A small image classifier, trained from scratch.
Training: soap at rate 0.0036, held-out accuracy 95%.
Data: trained on rendered rooms with furniture, 145000 training examples, 11.5 epochs.
Rows from block 4 of a small image classifier, named by matrix and row number. Rows with one number belong to one channel. Each number is 128 + 24 x the weight over its row's rms, rounded and kept within 0 to 255. All counts start at 0.
After each channel's rows are labels from the 100 images, of 14976, where the channel reaches its highest value: "responds to" is what is common among them; "peak at" is the part of the image that holds the peak. Only what is clearly more common there than usual is listed. The data: rendered rooms with furniture. In brackets: how many of the 100.
# convs0: expand 5x5 conv (model.blocks.4.convs.0.weight, 120x40x5x5, standardized in use, each kernel summed), inputs 0-39
# convs1: project pointwise conv (model.blocks.4.convs.1.weight, 40x120x1x1, standardized in use, transposed), outputs 0-39

convs0.59 [100 168 152 131 115 147 135 129 142 132  88 138 153 121  95 115 135 142 175 152 161 130  89 111 105 143 133 142 165 135 135 138 113 157 132 185  97 167 109 143]
convs1.59 [124 111 114 110 113 131 146 148 173 126 172 160 121 118 130  94 146  85 141 140  95 145 143 153 107 133 123 124 118 178 197 157 110 114 130  98 124 134 125 116]
responds to: floor: brick (26)
peak at: bottom centre (50)

convs0.0 [102 119 150  90 111 115 119 125 142 134 128 110 134 112 118 120 128 156 129  92 100 115  98 117 181 119 120  95  48 139 122 148 112 133 131 119 106  98 159 158]
convs1.0 [147 108 142  99  84 186 121 108 126 118 134 120 125 119 147 154 153 131 128  95 157 169 123 122 109 132 145 122 101 159 101 162 158 143 145  86 148 115 151  95]
responds to: floor: scaly (45)
peak at: bottom right (35); bottom centre (33)

convs0.116 [144 136 154 143 141 133 136  81 151 134 149 147 122 164 126 151 166 133 113 158 126 125 121  99  74 145 107  93  81 136 103 182 128 116 154 158 121 121 128 139]
convs1.116 [108 129 132 139 109 131 122 128 115 154 156 178 119 125 120  82 137 151  99 115  62 160 128 132 154 140 149 121 108 132 107 160 111 119 142 128 131  80 151 174]
responds to: floor: grid (29); floor: plaid (27)
peak at: bottom right (52)

convs0.114 [118  81 104  98 129 155 160 146 123 140 155 118 101 123 137 159 100 101 117 119 172 129 151 126  81 145 113 148 124  86 144 116 121 103 109 136 173 132 119  86]
convs1.114 [138 124 132 149 130 146 156 114 107 157 128 154 132 198  90 162 128  99 166 138 143 122  91 127 108 165 127 119 113 103  85 158 126 119 137 151 135 107 157 142]
responds to: floor: wood (47)
peak at: bottom right (81)

convs0.34 [146 132 117 121 146 125  98 175  97 122 119  97 160 117 145 133 188 121  90 141 116 135 119 167 127 143 125 111 154 149 142 135 142 155 131 171  84 122  88 115]
convs1.34 [136 120 207 127  98 126 107 102 150 104 152 116 122 157 144 105 120 159 146 104 138 114 183 110 127 160 107 113 111 122 127 132 108 108 103 120 139 164 112 108]
responds to: floor: scaly (44)
peak at: bottom centre (36); bottom right (31)

convs0.57 [ 77 118 115 133 115 113 127 107  82 123 115 121 167 133 125 148 129 145 140 136 130 139 157 124 155  83 117 134 154  92 165 107 115 112 138 143 141 162 186 168]
convs1.57 [163 151 127 107 103 116 123 125 127 138  97 123 132 121  95 139 125 150 143 136 162 121  84 140 124 120 140 105 110 114 180 141  86  95  78 163 183 127 128 124]
responds to: floor: rings (46)
peak at: bottom left (46)

convs0.71 [106 123 124 144 132 143  97 126  90 153 104 120 113 151 140 150 150 142 118  65 133 111 132  91 178 124 116 139 116 127 131  99 163  84 142 128  90 110 127  87]
convs1.71 [158 138 121  88 101 135 101 138 116 105 129 186 112 148 138 105  90 144 143 124  89 160 128 124 159  90 135 122  98 146 133 120 124 114 168 103 134  83 154 132]
responds to: floor: scaly (29)
peak at: bottom centre (31)

convs0.66 [ 99 162 175  95 133 114  86 114 151 146 148  93 103 143 157 111 115 159 133 142 121 146 116 121 176 153 140 104 145 113 123 120 180 126 146 117 142 136 111  92]
convs1.66 [107 150 104 100 151 135  98 141 154 164 109  94 132 151 107 129 132 114 101 154  96 160 181  98 146  90 137 106 103 166 115 102 100 128 146 142 109 116 113 125]
responds to: floor: rays (30); floor: wood (26)
peak at: bottom centre (51)

convs0.74 [134 114 141 140 114 134 124 104 130 124 126 176 138 166 149 121 125 103 177 114 124 106 124 100 148 198 153 125 131 111 148 104 121 117 186 166 134 107 138 134]
convs1.74 [125 113 103 136  81 121 124 135 141 172 142 140 178 141 137 131 106  84 104 154 120 119 128 105  60 134 132 115 125 165 163 114 107 100 131 109 147 146 116 112]
responds to: floor: triangles (39)
peak at: bottom centre (51); bottom right (32)

convs0.19 [108 118 137 108 119 132 149 144 137 136  70 100 158 152 151 154 102  83  95 137 127 109 123  97 169 125 113 147 134 125 111 107  89  86 126 120 150 118 173 122]
convs1.19 [137 105 107 135 127 139 154 157 120 124 157 130 109 138 131 120  89 138 150 129 102 124 130 157 138 108 125 139 153 119 143 175 102 117  81 173 165 105  73  90]
responds to: floor: studded (75)
peak at: bottom centre (49); bottom left (40)

convs0.51 [147 133 117 105 124 156 126 109  89 133 106 133 137 123  83 123 146  92 110  75 115 103 129 152 138 165 112 146 127 141 152 100 141 150 100 106  97  75 136 162]
convs1.51 [169 146 136 132 146 100 138 170 128 170 127 159  98 172  89 157 118 133 119 154 139 151  91 119 151 128 102 159 137 131 102 139 104 156 122 118 138 173 133 143]
responds to: floor: dotted (46)
peak at: bottom centre (48); bottom left (25)

convs0.113 [ 99 139 130  98 106 117 104 108 145 128 125 140 137 110 142  58 177 112 128 137 100 130 109 115 151 112  94 152 146 134 108  66 109 123 131 122 104 156 102 136]
convs1.113 [123 157 123 176 158 142  98 124  83  99 119 112 145  99 127  99 110 115 130 140 112 117 104 115 116 160 122  93 169 144 113 122 168 126 162 174 163 130 136 121]
responds to: floor: labyrinth (29)
peak at: bottom centre (55)

convs0.60 [135 130 111 139 140 113 167 105 120 144 109 112 158 181 124 128 176 130 109 131 167 143 119 151 151 161 124 126 150 193 139 138 115 157 148 156 110 110  96 135]
convs1.60 [123 152 152 137 165  97  98 117 102 149 137 103 155 126 139 146 129 143 175  89 167 128 172 107 130 154 119 101 115 127 108 153  84 100 138 127 159 115  96 130]
responds to: floor: spiral (41); floor: rings (36)
peak at: bottom right (50); bottom centre (32)

convs0.118 [138 119 187 108 124 125 131 127  76 109 114 128 185  89 108 125 128 143 139 112 153 126 127 119 154 111 118 112 149 152 155 124 125 117 121 151 117  78 173 155]
convs1.118 [108 167 106 171 131 141 166 133 159 111 170 137 136 136 139 132  91 115  72 128 127 114 158 132  84 127 129 124 154 139  95 113 136 117 119 133 181 100 126 135]
responds to: floor: bubbly (88)
peak at: bottom centre (58); bottom left (26)

convs0.119 [137 154 125 164 156 159 109 141 157 115 134 146 125 127  84 148 139 185 134 116 110 123 148 130 142 125 129 162 108 146 144 114 125 139  82 119  57 113 104 138]
convs1.119 [166  91 142 176 172 125 105 119 156 118 154 105 151 162 114 111 136 108 108 170 143 152 108 118 155 158 156 124 120 108  85 122 152 114 109 147 138 118 143 115]
responds to: floor: woven (36); floor: rings (25)
peak at: bottom centre (47)

convs0.17 [115 112 111 128 139 142 153  97 116 133  76 153 123 107 155 110 120 138 132 144 120 124  86 170 108 153  93 137 108 141 103 112 193 146 120 148 138 131  78 128]
convs1.17 [148 153 144 164 175 142  88 133 112 154 160 133 170 130 146 123 117 122 179 125 121 125 130 117 148 121 123 158 152 168 124 169 128 110  96 120 156 111 130  87]
responds to: floor: spiral (41); floor: rings (31)
peak at: bottom centre (57)

convs0.70 [117 125 133  88 139 146 153 128 152 124 157 143 126 109 109 133 161 122 120 141  90 143 141 135 109 157 133 114 144 116 177  96 209 132 140 127 155  87 112 120]
convs1.70 [136 136 141 119 120 149  89 137 140  90 154 148 129  98  86 106 104 163 100 112 132  91 137  81 104 111 158 118 116 115 102 136 133 168  82 115 115 160 121 143]
responds to: floor: scaly (63)
peak at: bottom centre (49); bottom left (29)

convs0.23 [106 156 122 126 139  87 125 150 120 114 131 117 129 175 109 133 161 110 105 168  92 139 104 148  83 132 107 119 135 115 127  74 109  88 133 146  92 161 134 120]
convs1.23 [ 89 173 131 107 122 114 131 120 143 151 161 144 147  95 142 124 143 139 152 108 119 105 127 171 178 172 134 114  81 101 159 104 139 134  92 106 131 119 134 121]
responds to: black walls (42)
peak at: top centre (30); bottom centre (28)

convs0.106 [128 140 156 117  96 160 150 172 116 154  90 107 146 144  98 148 140 116 118 166 121 146 159 122 117 151 128 144 150 157 116 101 168  91 106 134  91 117  94 104]
convs1.106 [102 116 138 124 126 137 112 107 154 146 130 104 134  97 146 123 128 136 137  95 139  84  84 146 179 108 110 128 122  80 156 143  98 181 100 122 122 137 123  90]
responds to: floor: looped (37)
peak at: bottom left (44); bottom centre (42)

convs0.90 [135 178 146 117 145 113 124 136  90 194 124 127 103 141 138 144 167 151 103 140 136  91 135 140 143 171 124 117 130 118 130 116 103 115 151 159 130 124 173  92]
convs1.90 [136  94  96  98 138 117 134 119  87 124 144  98 126  97 155 113 135  89 108 166 101  97 107 187 140  94 105 121 133 146 125 130 122 150  92 157 147 108 117 132]
responds to: floor: studded (28)
peak at: bottom centre (45); bottom left (30)

convs0.103 [116 203 118 130 137 152 154 112 139 170 129 134 179 166 160 134 146 161 111 164 128 138 124 108 141 154 138 112 126 127 108 141 119 128 135 153 126 154  97 160]
convs1.103 [146 165 169 114 129  76 145 113 142 157 151  70 143 132 128 128 120 128 129 117 102 130 151 143 147 126 101 134 107 151 125 153 140  93 103 137 103  92 138  77]
responds to: floor: spiral (76); count: zero (40)
peak at: bottom centre (58)

convs0.99 [118 148 101 132 115 102  94 124 109 150 115 124 134 127 174 144 139 145  36 158 135 121 116 119 160 114  97 112 116 143 141 118 159 115 136 147 156 128 150 110]
convs1.99 [136  91 124  99 136  78 115 109 125 144 104 133 101 118 167 125 103 194 155 144  88 125 126 105 110 168 148 120 157 121 101 131 152 129 139 132 139 166 119 128]
responds to: floor: dotted (34)
peak at: bottom centre (30); bottom right (26)

convs0.25 [153  96 165 173 121  98 144 124 132 142 118 147 166 138 125 170 139 141 198 134 143 111 126 113 166 176 116 120 100 153 108 134 128 135 131 122 140 150 144 137]
convs1.25 [152 132 115  92 143 135 164 142 150 129 133 130 105 171 115 133 156 122  87 136 104 113 151 162 127  68 124 113 145 164 162 164 145 125 118 107 121 166 127 159]
responds to: floor: brick (44); floor: grid (38)
peak at: bottom centre (64); bottom right (33)

convs0.67 [121 156 157 129 136 145  99 131  69 176 118 125 142 117 122 127 114 141 175 123 160  83 117  99 111 152 103  96 127 115 110 124  89 125 100 143 124 148 148  99]
convs1.67 [130 129 113 107 115 127 102 132 200  98 123 108 160 132 128 114 146 138 109 181  90 100 147 113 100 112 112 148 157 126 105 146 151 171 126 127 120 115  93 142]
responds to: orange walls (31)
peak at: top right (25)

convs0.109 [148 101 147 106 117 135 110 128 103 120 105 122 143 128 152 128  84 165 120 202 141 118 158 110 153 125 130 145 156 112 105  85 133 144  96 158 119 152 136 157]
convs1.109 [150  94 112 163 189 133 156 140 137 110 134 126 127 113 152 144 118 114 136 125 131 158 121 104 100 154 119 163 125  80 158 122 106 156 184  98 118 124 143 129]
responds to: floor: rays (30); white walls (25)
peak at: bottom centre (43); bottom left (32)

convs0.9 [144 115  99 110  92 138 139 124 146 117 114 154 115 154 118 172 133 135 117 121  79 137 121 152 121 198 124 105 153 143 149 118 132 140 136 154 131 136 111  63]
convs1.9 [108 126 132  90 128 139 168 119 124 177 157 118 134  97 148 144 119 110 137  62 140 109 106  94 117 149 133 103 134 105 167 148 165 102 104 140 108 110 122 143]
responds to: floor: rings (25)
peak at: bottom centre (42); bottom right (35)

convs0.102 [129 172 178 103 118 142 108 141  99 135  97 104 135 114 138 122 137 162  93 117 118 124 150 109 162 144 145  81  84  76 121 118 139 103 116 157 131 120 118 146]
convs1.102 [149 137 101 127 143 100  71 114  91 122 107  71 136  94  97 137 149 151 124 173 135  96 145 138 134 143 114 101 106 136 150  99 147 109 125 117 141  94 119 137]
responds to: floor: honeycomb (39)
peak at: bottom centre (38); bottom left (36)

convs0.8 [139 117 121 147 104 166 108  85  87 142  96 154 123 148  83 113 129 134 116 101  87  98 155 139 136 169  99 164 116 134 156 129  99 115 103 128 116 131  98 134]
convs1.8 [137 139 124 102 138 130 115 102  71 147 114 139 165 136 141 139 120 153 103  98 100 114 184  74 133 145 141 120 137 141 166 135  96 157 102 111 146 107 109 142]
responds to: floor: brick (58)
peak at: bottom centre (59)

convs0.16 [121  96 116 123 124  84 112 165 123 103 129 111 110 145 135 121 105 128  94 136 138 159 108 136 173 138 167 166 125 131  93 158 169 131 126 119 124 144 142 189]
convs1.16 [103 149 123 108 124 136  99 156  95 125 116 142  98 143 166 182  95 158 103 142  94 152 121 114 115 114  94 119 146 147 138 120 108  98 146 110 114 118 140  71]
responds to: barrel (34)
peak at: centre (55)

convs0.2 [111 162 119 148 129 140 129 119 149 110 119 157 119 127 150 150 167 162 119 140 102 154 107 151 181 140 129 120 186 149 142 107 178 108 122 157 106 108 112 150]
convs1.2 [119 111  99 139 131 124 162 149 123 124 177  83 130 121 135 154 145 108 145 129 113 116 151 168 130 139 141  98 134 138 131 101  72 174 117 121  84 122 173 128]
responds to: floor: honeycomb (32); floor: brick (25)
peak at: bottom centre (49); bottom left (36)

convs0.78 [137 123 115 116 105 122  94 124 121 112 131 148  95 109  58 150 128  99 151 119 109 117  96 104 146 131 134  98 128 136 146 140 189 143 121 178 156 140 123 149]
convs1.78 [148 168 148  85 113 142 133  93 148 103 107 109 116 115 166 122 111  87 129  92 166  89 148 155 143 107 127 113 126  89 120 156 140 160 127 120 152 139 147 105]
responds to: floor: cloudy (30)
peak at: bottom right (25)

convs0.96 [126 119 169 144 134 135 102 154 100 121  80 115  91 108 128 132 143 128 126 120 103 151 127  87 181 121 119 100 100 126 122 113 173  87 120 166 107 103 142 117]
convs1.96 [130 128 142 109 126 104 148  86 170 179 133 144 158 165 140 116  93 122 152 107 167 125 153 128 121 168  93 118  89 118 143 145 134 137 138  95 130 168 121 137]
responds to: floor: striped (42); floor: wavy (32)
peak at: bottom centre (44); bottom right (37)

convs0.35 [143 164 158  97 145 139 131 106 163 120 134 143 148 169 125 121 141 149 105 167 121 141 154 134 140 176 108  73  87 131 102 115 125 124 139 172 129 141 105 113]
convs1.35 [125  86  88 141 164  93 129 118 132 143 170 125 131  97 125 124 135 129 114 123 125 111 117  91 126 157 142 100  98 101 165 155 132 136 175  95 179 132 131 112]
responds to: floor: striped (34)
peak at: bottom right (66); bottom centre (29)

convs0.3 [140 166 138 104 125 142 111 111 148 103 124 158  99 169 110 129 113 150 131 169 115 134 122 108 118 131  79  87  93 157 109 136 152 175 110 167 109 105 137 121]
convs1.3 [159 148 117 113 141 114  97 141  98  92 125 134 100 147 157 115 136 100 122 114 122 124 107 108 109 109 124 130 134 114 199 146 148 111 168 176 128 115 128 176]
responds to: floor: cracked (36)
peak at: bottom centre (44); bottom right (39)

convs0.45 [125 100 104 116 154 121 148  85 140 153 162 114 110 127 148 118 138 117 114  73 130 181 129 103 117 184 130  97 120 112 114 111 149  95 148 160 135 130 112 106]
convs1.45 [112 119 102 132  78 127  73 128 117  62 179 154 132 141 135 117 117 139 126 126 127 102 134 145  98  92 139  92 112 133 117 121 100 110 112 135 123 149  99 108]
responds to: floor: scaly (81)
peak at: bottom centre (53); bottom right (35)

convs0.39 [137 118 146 129 142 147 110 105 131 125 149 146 142 155 171  98 135 105  66 164 141 137 132 109 124  74 139 127 142 110  99 148 143 112 149 164 129 107  76 142]
convs1.39 [122 132 120 122 117  72 142 107 121 110 116 131 115  89 139 133 127 161 161 139 179  89 119 116 147 102  86 134 104 115 131 103  99 177 118  90 114 150 117 135]
responds to: floor: wavy (28); floor: zigzag (25)
peak at: bottom centre (42); bottom left (34)

convs0.18 [129 113 105 153 122  95 141  80 133 120 152 149  89 137  93 120 140 152 125 121 104 135 110 107 173 121 104 135 138 120 141 128 179 142 153 175 136  93 107 165]
convs1.18 [172 119  95  98 150 147 134 134 138 143  92 119  82 131  82 141 148  89 147 133 107 174 145 138 103 123  99 112 100 145 145 111 112 123 131 167 150  98 144 120]
responds to: floor: woven (33)
peak at: bottom centre (39); bottom left (35)

convs0.79 [146 116 163 145 149 111 144  89 113 137 141 157  82 135 141 121 112 108 112 117 176 128 157 126 115 125 127 114 178 150 129  99 113 144 147 125 107  66  95 114]
convs1.79 [130  74 144 160 111 108 113 106 134 163 147 137 109 137  77 160 156 110 100 132  92  78 128 142 134 133  93  96 143 127 163 118 145 145 145 111 115 105 138 126]
responds to: floor: triangles (44)
peak at: bottom centre (44); bottom right (41)

convs0.107 [161 136 158 115 147 143 118 126  78 119 144 158 135 148  93 145 102 128 108 149 108 133 135 122  96 148 112 154 127 143  59  99 129 155 136 159 131  90 121 159]
convs1.107 [143 114  92 115 141 128 114 160 114 110  82 134 142 144 146 103 111  90  97 125 157  96 133 151 118 115 121  74 109 139 145 153 150 119  96 108 125 188 124 148]
responds to: floor: brick (31); floor: honeycomb (30)
peak at: bottom centre (50); bottom left (34)

convs0.69 [113 141 102 122  96  88  84 125 112 114 132 133 123 118 169 141 127 123 176 123 171 106 122 114 105 117 155 121  82 130 150 137 149 103 121 138  98 101 181 141]
convs1.69 [138 131  96 143 116 111 167  96 164 121 106 127 138 154 128 153  81 129 126 102 179 150 111 115 112 142 147 118 111 106 123 143  96 165 154 136 128 132 156 185]
responds to: floor: striped (30)
peak at: bottom right (46); bottom centre (39)

convs0.40 [161 170 169 123 109 135 121 110 128 128 147 135 117 107 142 151 170 155 122 106 135 111 121 138 136 163  93 136 127  90 119 151 156  86 148 134 150 153 185 149]
convs1.40 [144 142 121  95  95 140 147 152 100 133 140 120 137 136  84 132  98 140 131 156 116 172 104 114 116  81 135 146 145 147 135 114 150 140 112 115  98  68  81 136]
responds to: sofa (38); largest object: sofa (28)
peak at: middle left (33)

convs0.86 [146 132 121 139 180 131 115 115 147  89 130 134 123 121 162 116 130 129 160 165 169 134 127  93 134 104 133 114 112 135  76 104 145 155 118 136  91 128 166 176]
convs1.86 [107 149 142  88 147 150 117 153 105 165 153 111 131 100 160 100 128 153 144  78 133 110 106 114 162 137 150 117 153  94 153 156 124 126 112 163 140  84 121 143]
responds to: floor: rings (49)
peak at: bottom right (50); bottom left (29)

convs0.13 [140 135 169 171 120 125 135 151 127  78 139 130 130 139 124 132 138 165 106 181 153 102 121 109 157 136 114 113 142 139 100 125 117 115 124 158 118 118 186 175]
convs1.13 [159  96 192 121 114 111 136 135 171 122 113 116 146  90 124 101 115 123 139 108 134 129 144  99 136 135 112 131  82 110 192 130 114 120 115 140 139 102  99 105]
responds to: floor: wavy (67)
peak at: bottom centre (62)

convs0.12 [119 160 130 119 119 109 105 120  81 134 101 135 144 129 155 159 125 186 103 132  93 138 152 115 145 186 118 110 170 116 106  88 101 114 139 142 113 118 138 121]
convs1.12 [111 152  85 173 108 136 203 159 113 127 121 172 134 140 139 107 114 130 130 100 107 122 153 131 134 121  78 114 148 123 103 158 145 118 139 125 126 103 118 111]
responds to: floor: studded (82)
peak at: bottom centre (52); bottom right (36)

convs0.108 [163 129 161 105 121 130  90 119  95 140 111 129 126  92 152 121 153 113 107  91 115 124 114 108 138 131 130 130 149 141 149 105 179 149  73 171 155 161 121 116]
convs1.108 [106 112  82 151  97 146 125 144 126  73 157 131 135 173 121 115 105 118 132 142 176  91 108 140 108 136 131 158 127 114 104 104 118 176 123 147 121 125 114  95]
responds to: floor: scaly (51)
peak at: bottom centre (59)

convs0.95 [141 139 160 123 121  75 101 119 114 126 112 120 151 121 128 146 136 114 168 108 122 109  92 106 133 132 139  60  91 142 153 103 133 105  79 154 134 129 100 129]
convs1.95 [123 136 151 118 124 131 126  88 108 139 146  91 123 131 138 118 147  97  84 127 176 139 151 113  94 139 161 152 135 116 114 162 159 148 185  85 134 144 104 121]
responds to: floor: scaly (50)
peak at: bottom centre (49); bottom right (37)

convs0.84 [ 85 138 141 107 125 129 135 119  93 133  66 135 157  85 136 135 140  88 112 155  98 105 121 130 163  92 115 164 155 123 115 108 148 138  83 130 130 141 125 143]
convs1.84 [138 105 106 143 126 141 102 124 113 140 138 135 114 141  96 110 113 109  97  95 121 119 126 121 180 106 159 111 128 108  84 162 146  75 141 134 130 112 137 193]
responds to: floor: grid (46); floor: wood (27)
peak at: bottom left (67); bottom centre (29)

convs0.100 [ 95 121 162 122 171 164 126 139 104 157 117 130 103 112 136 142 154 125 141 122 120 139 143 113 110 122  97 149 171  73 149  86 148  98 113 118 120  99  97  97]
convs1.100 [126 155 129 137 106 150 141 103 106 117 103  99 104 142 139 120 152  61 133  86 121 123 134 121 112 128 113 153 119 125 116 157 175 158 183 126 136 104 163 118]
responds to: floor: cloudy (46)
peak at: bottom centre (46); bottom left (33)

convs0.85 [ 93 133 163  83 122 162 128 101 116  81  95 110  96 135 102 122 140 154  94 128 138 124 149 125 110  88 129 129 107 145 121 160  90  91 108 150 116 155 111 134]
convs1.85 [131 172 155 148 137 137 162 138 147 128 105 166 168  84  98 128 102 177 126 129 174 127 105 154 118 157 112 159 110 161 119 134 139 128 148 146 129 152 140 138]
responds to: floor: dotted (59)
peak at: bottom centre (47); bottom right (39)

convs0.81 [147  90 127 131 156 129 104 118  79 155 118 137 119 125 132 151 112 121 149 181 127 157 122  97 113 119 123 127 111  93 113 100 108  69 166 159 137 136  95 128]
convs1.81 [141 110 120 143  88 148 121 100 151  59 159 104 122 157 174 123 110 123 126 124 129 129 166 153 109 110 116  75 126 161 115 142 139 157 128 143 109 147 136 122]
responds to: floor: honeycomb (30); floor: brick (28)
peak at: bottom left (57); bottom centre (36)

convs0.76 [124 171 143 124 159 115 143 111 130 162 128 102 131 146 123 133  91 153 116 122 114 122 144 148 147 145 135 105  91 146 150 160  72 161 126 179 142 121 150  83]
convs1.76 [132 144 132 144 106 111 136 169  91 119 133 109 192 167 133  85 134 140 106 159 168 133 117 125 126 148 127 136 147  91 111 111 168 105 126 100  92 129 147 123]
responds to: floor: bubbly (37); floor: dotted (25)
peak at: bottom centre (40); bottom right (37)

convs0.37 [111 115  96 167 128 122 119  82 103 135 130 139 119 183  94 161 116 127 112 124 114 168 144 117 153 123 114 128  87 112 129 194 108 143 154 123 108 111 126 124]
convs1.37 [107 143 117 144  91 164 112 116 135 108 116 132 163 146 155  91 126  54 127 133 106 107 143 132 163 130 157 182 132 151  93 134 139 125 128 121 142 109 120 150]
responds to: floor: wood (32)
peak at: bottom right (42); bottom centre (39)

convs0.55 [101  97 151 144  99 129 108  77 115 133 136  98 126  96  99 126 144 155 138 148 103 126 155 111 117 132 105  75 105 179  94 110 124 127  95 161 125 128 128 121]
convs1.55 [132 111  86 162 114 119 121 128 118  98 134 133 154 137 185 147 102 137 118 124 107 117  67 117 108 116 126 160 123 104 139 129  76  88 161 103 131 111 137 120]
responds to: floor: marbled (32)
peak at: bottom centre (35)

convs0.111 [117 117 172 132 138 134 136 182 119 120 158 124 149 144  98 125 119 125  68 126 110 161 124 109 157 107  85 107 117  88 134 123 112 168 154 133 135 114 136 164]
convs1.111 [126 117 133 129  98 190 111 148 122 114 120 138 176 121 167 164 119 134 101 110 111 102 114  96 111 120 159 110 160 166 140 132 150 121  95  98 121 124 135  87]
responds to: floor: crosshatched (45)
peak at: bottom centre (41); bottom right (34)